A small image classifier, trained from scratch.
Model: 2.93M parameters, norm groupnorm, activation relu, depths [4, 4, 4, 4].
Data: 147500 training examples, 6.6 epochs.
Rows from block 5 of a small image classifier, named by matrix and row number. Rows with one number belong to one channel. Each number is 50 + 10 x the weight over its row's rms, rounded and kept within 0 to 99. All counts start at 0.
After each channel's rows are labels from the 100 images, of 14976, where the channel reaches its highest value: "colour at peak" is the nearest of a few named colours to the mean colour under the peak. Only what is clearly more common there than usual is listed. The data: histories of elementary cellular automata, time running down.
# convs0: first 3x3 conv (model.blocks.5.convs.0.weight, 64x64x3x3, standardized in use, each kernel summed), inputs 0-63
# convs1: second 3x3 conv (model.blocks.5.convs.1.weight, 64x64x3x3, standardized in use, transposed, each kernel summed), outputs 0-63

convs0.43:42 46 28 56 47 54 69 57 61 43 55 53 62 75 46 67 45 59 63 48 56 45 40 44 50 39 35 63 41 47 49 33 53 43 49 61 46 64 47 35 55 46 42 46 32 54 52 66 41 34 46 73 58 52 48 62 55 39 47 47 53 53 46 48
convs1.43:50 48 48 33 42 27 42 54 66 46 43 58 66 35 55 40 56 52 33 45 38 49 59 71 54 61 37 46 57 38 67 50 48 45 48 47 49 35 59 51 44 40 54 40 48 59 59 66 39 56 44 44 35 58 65 44 57 44 28 45 38 45 53 45
colour at peak: white

convs0.55:57 41 46 55 62 76 44 44 40 50 43 30 51 44 33 50 59 55 50 42 75 47 56 45 43 46 39 52 48 51 48 44 62 51 51 49 40 51 45 49 39 52 53 58 40 44 52 57 60 47 25 55 45 76 52 68 52 48 53 50 77 57 45 46
convs1.55:47 57 67 44 48 40 43 50 47 54 71 57 49 58 39 44 53 62 44 67 33 49 40 62 54 64 57 46 50 55 52 59 43 47 58 45 67 48 18 42 56 81 53 66 49 53 35 46 58 55 54 54 56 42 43 58 49 47 50 45 64 48 57 46
colour at peak: black

convs0.28:65 55 51 50 67 43 64 54 48 44 59 42 53 48 47 53 34 52 55 47 55 59 22 50 37 58 52 50 62 66 49 47 62 35 58 36 60 52 40 55 42 48 44 58 66 40 67 45 29 46 36 32 58 60 55 40 48 56 61 53 61 53 59 39
convs1.28:48 55 42 51 51 59 49 44 39 51 60 43 59 51 44 42 43 49 35 53 50 55 53 44 39 53 49 39 39 57 33 36 39 48 29 48 49 47 19 39 67 45 60 53 61 48 38 75 41 36 41 52 47 35 35 40 42 53 46 43 37 53 33 51
colour at peak: white

convs0.3:55 67 65 49 34 44 38 43 45 45 55 58 59 38 62 56 57 39 58 40 47 35 44 49 49 38 56 53 65 58 68 59 56 48 50 49 59 45 44 38 50 41 64 65 44 72 55 45 56 45 28 53 46 54 40 36 66 57 45 30 60 33 49 53
convs1.3:44 38 36 49 44 52 49 33 46 60 76 22 43 74 45 57 47 59 45 55 50 55 61 45 52 40 48 46 59 52 50 59 43 65 78 57 40 45 59 67 41 54 50 53 62 57 57 57 45 53 47 44 60 57 63 64 40 48 53 51 58 52 43 50
colour at peak: white

convs0.33:52 60 51 51 62 67 23 65 44 61 67 48 57 56 41 44 60 44 44 37 46 35 42 56 57 40 53 64 40 56 52 38 60 63 45 49 45 52 47 60 50 77 59 50 48 44 52 49 57 34 40 52 65 33 51 41 59 33 46 52 55 50 60 38
convs1.33:50 49 48 59 38 49 52 47 53 49 42 43 52 43 36 42 62 44 53 58 60 32 61 50 42 55 29 44 58 40 37 68 60 55 57 57 68 45 45 53 33 59 44 36 56 61 52 34 49 42 37 44 41 63 65 41 51 26 56 36 32 52 50 63
colour at peak: black

convs0.5:38 52 30 57 50 63 44 58 42 57 48 55 55 56 64 50 64 43 57 52 39 24 38 60 52 54 38 52 41 60 40 43 60 46 40 38 58 49 38 58 63 46 73 64 57 52 40 67 50 53 48 31 60 43 52 68 47 50 45 41 48 54 60 36
convs1.5:42 65 44 40 68 52 57 38 53 73 41 44 64 46 51 43 63 48 44 51 60 48 66 45 42 45 59 50 41 49 54 64 52 47 65 71 25 51 53 41 41 38 58 53 66 71 42 51 39 33 46 50 44 38 44 46 64 44 46 46 55 55 41 55
colour at peak: black

convs0.60:35 39 40 56 38 62 39 50 50 43 40 38 75 41 53 49 40 54 49 59 45 45 60 40 48 43 66 54 52 55 63 65 72 54 47 38 46 55 52 44 41 43 63 48 48 57 48 64 44 77 46 47 56 41 58 35 45 56 45 35 61 33 47 57
convs1.60:35 48 53 54 36 39 55 47 48 45 47 54 47 57 60 72 55 40 43 59 45 60 48 65 51 52 61 39 35 43 58 47 66 65 67 43 57 55 55 57 32 50 75 47 42 58 52 58 56 53 60 54 61 73 63 56 47 64 47 51 40 68 52 64
colour at peak: white

convs0.61:42 57 47 56 50 58 56 42 43 69 34 34 57 40 43 55 41 39 61 51 63 38 50 46 67 36 64 46 39 48 53 70 56 41 69 36 48 48 46 39 65 52 31 62 50 49 45 55 46 59 36 46 47 58 61 63 59 43 39 70 40 50 54 49
convs1.61:45 39 29 43 30 48 39 47 47 22 49 50 68 59 48 47 58 43 57 58 35 38 49 50 50 64 58 50 46 44 52 58 41 43 26 48 45 33 51 52 49 50 62 51 62 58 58 51 49 45 37 49 39 39 50 44 27 39 47 35 44 46 47 38
colour at peak: white

convs0.1:50 51 53 58 60 49 51 63 46 40 62 61 58 40 66 58 74 55 68 49 41 45 52 32 56 40 50 46 48 60 49 49 61 49 58 37 42 51 37 24 54 34 40 56 45 43 47 40 50 54 51 49 68 41 49 36 76 41 53 50 58 54 44 65
convs1.1:53 62 34 76 67 56 61 49 73 54 61 48 39 53 31 64 50 40 47 81 49 48 61 64 66 57 59 55 64 43 61 51 58 58 43 42 57 57 53 46 44 33 37 49 45 53 47 45 52 45 43 52 50 48 42 45 55 56 53 44 46 45 43 57
colour at peak: black

convs0.13:52 41 52 62 32 40 56 55 71 49 45 41 47 46 56 27 51 37 42 46 72 53 57 30 34 58 60 48 54 42 51 54 60 45 48 68 57 42 38 58 48 49 49 57 65 62 56 59 58 48 47 50 65 48 44 39 58 36 58 57 34 58 50 31
convs1.13:56 52 49 53 44 60 56 70 49 53 51 52 46 37 48 43 46 85 62 52 55 59 49 50 54 35 66 68 50 40 53 64 38 49 54 64 56 55 40 42 68 65 44 55 65 59 55 47 54 49 49 48 38 44 61 48 67 61 52 42 67 39 61 45
colour at peak: black

convs0.24:39 56 41 78 60 37 54 38 49 66 64 42 49 59 47 48 51 62 43 28 40 55 49 56 69 56 45 53 46 45 50 43 49 56 50 60 38 30 48 59 48 54 48 57 58 42 55 39 49 65 47 34 54 64 64 37 51 42 53 52 39 57 44 27
convs1.24:30 46 52 54 61 62 60 59 55 41 37 63 51 46 49 50 64 45 37 51 43 54 54 40 29 54 41 51 51 72 59 58 49 56 61 34 64 63 63 49 54 58 40 59 49 39 54 54 54 34 34 30 52 34 51 61 48 59 34 51 51 49 58 36
colour at peak: white

convs0.54:42 65 51 42 49 48 46 62 52 50 56 49 46 37 47 32 55 35 52 47 59 54 56 45 53 59 46 43 64 42 66 42 76 58 66 49 58 54 34 66 21 57 55 36 57 61 40 61 54 49 49 57 47 45 43 49 44 58 42 42 49 26 50 58
convs1.54:59 30 34 51 45 46 43 58 44 50 68 47 47 52 50 49 43 43 66 31 48 33 50 46 40 29 49 34 47 60 22 37 53 47 46 41 41 47 29 46 43 52 53 40 47 46 37 39 57 72 59 63 48 48 47 58 39 48 47 52 47 52 61 48
colour at peak: white

convs0.51:48 64 56 55 45 50 46 44 56 49 41 47 60 39 43 56 52 44 43 61 49 48 39 57 68 43 58 39 69 56 60 26 57 46 55 14 62 51 38 67 51 47 47 44 52 51 47 66 51 49 61 55 52 59 45 41 56 49 66 39 34 54 53 34
convs1.51:48 53 45 54 26 45 74 39 54 39 36 37 53 49 55 40 45 50 53 47 54 43 51 63 36 56 35 38 57 38 56 55 69 49 50 43 33 52 50 59 59 72 39 60 39 52 55 48 58 64 58 60 50 47 62 68 36 46 53 69 58 58 46 46
colour at peak: black

convs0.58:44 53 56 43 60 54 32 66 35 48 63 57 45 26 54 50 61 46 59 55 35 54 51 47 43 58 46 39 56 48 57 55 47 42 59 69 48 68 50 66 22 52 79 45 47 53 44 51 40 46 46 57 48 42 42 48 57 50 37 63 51 51 46 37
convs1.58:47 40 45 52 60 55 53 44 52 56 50 31 62 29 50 26 53 49 60 59 50 38 49 46 40 43 42 52 53 47 50 54 61 56 39 40 41 49 56 48 55 50 65 32 53 54 35 63 76 69 57 60 52 52 52 49 51 49 64 56 69 65 52 29
colour at peak: black

convs0.17:57 48 67 54 47 32 46 60 62 44 66 65 31 47 44 40 37 51 55 52 59 36 44 64 44 48 40 49 62 83 49 61 51 46 45 47 53 49 46 41 48 37 71 47 45 29 56 47 40 48 52 48 50 45 48 51 63 52 37 68 47 62 46 51
convs1.17:51 48 38 45 52 57 59 53 49 40 45 39 59 49 43 69 57 58 35 51 46 47 64 56 50 56 65 51 41 41 46 36 24 39 52 61 41 40 42 46 61 62 21 40 56 41 36 51 49 27 53 58 56 54 56 48 40 65 66 40 52 51 56 42
colour at peak: white

convs0.46:38 25 49 56 51 58 44 59 46 32 48 60 54 46 46 66 41 62 62 40 52 31 44 59 46 48 41 49 44 48 45 36 62 52 50 56 37 43 53 46 50 67 54 36 43 48 61 47 64 61 59 66 67 44 45 39 56 53 72 42 68 44 41 61
convs1.46:47 69 53 67 59 51 36 58 59 36 69 58 45 40 56 58 69 52 54 56 46 54 40 54 52 52 37 41 52 34 29 55 55 46 42 66 50 37 46 51 53 47 48 44 33 27 55 63 56 50 61 53 64 59 51 48 49 55 75 52 47 45 43 63
colour at peak: black

convs0.12:40 63 45 52 50 50 53 58 51 43 32 51 50 40 44 53 67 51 42 75 60 51 42 42 42 59 52 36 58 47 45 45 58 52 40 63 60 40 46 70 49 51 49 55 61 59 70 33 65 44 43 48 47 22 67 46 45 45 38 52 55 50 63 61
convs1.12:52 57 55 67 38 60 45 69 51 50 60 44 53 37 46 60 41 35 45 45 37 58 54 60 49 48 50 66 30 38 58 36 47 50 51 56 63 54 53 39 26 45 47 49 50 66 39 46 51 58 52 51 70 61 47 46 56 42 58 24 35 60 45 55
colour at peak: white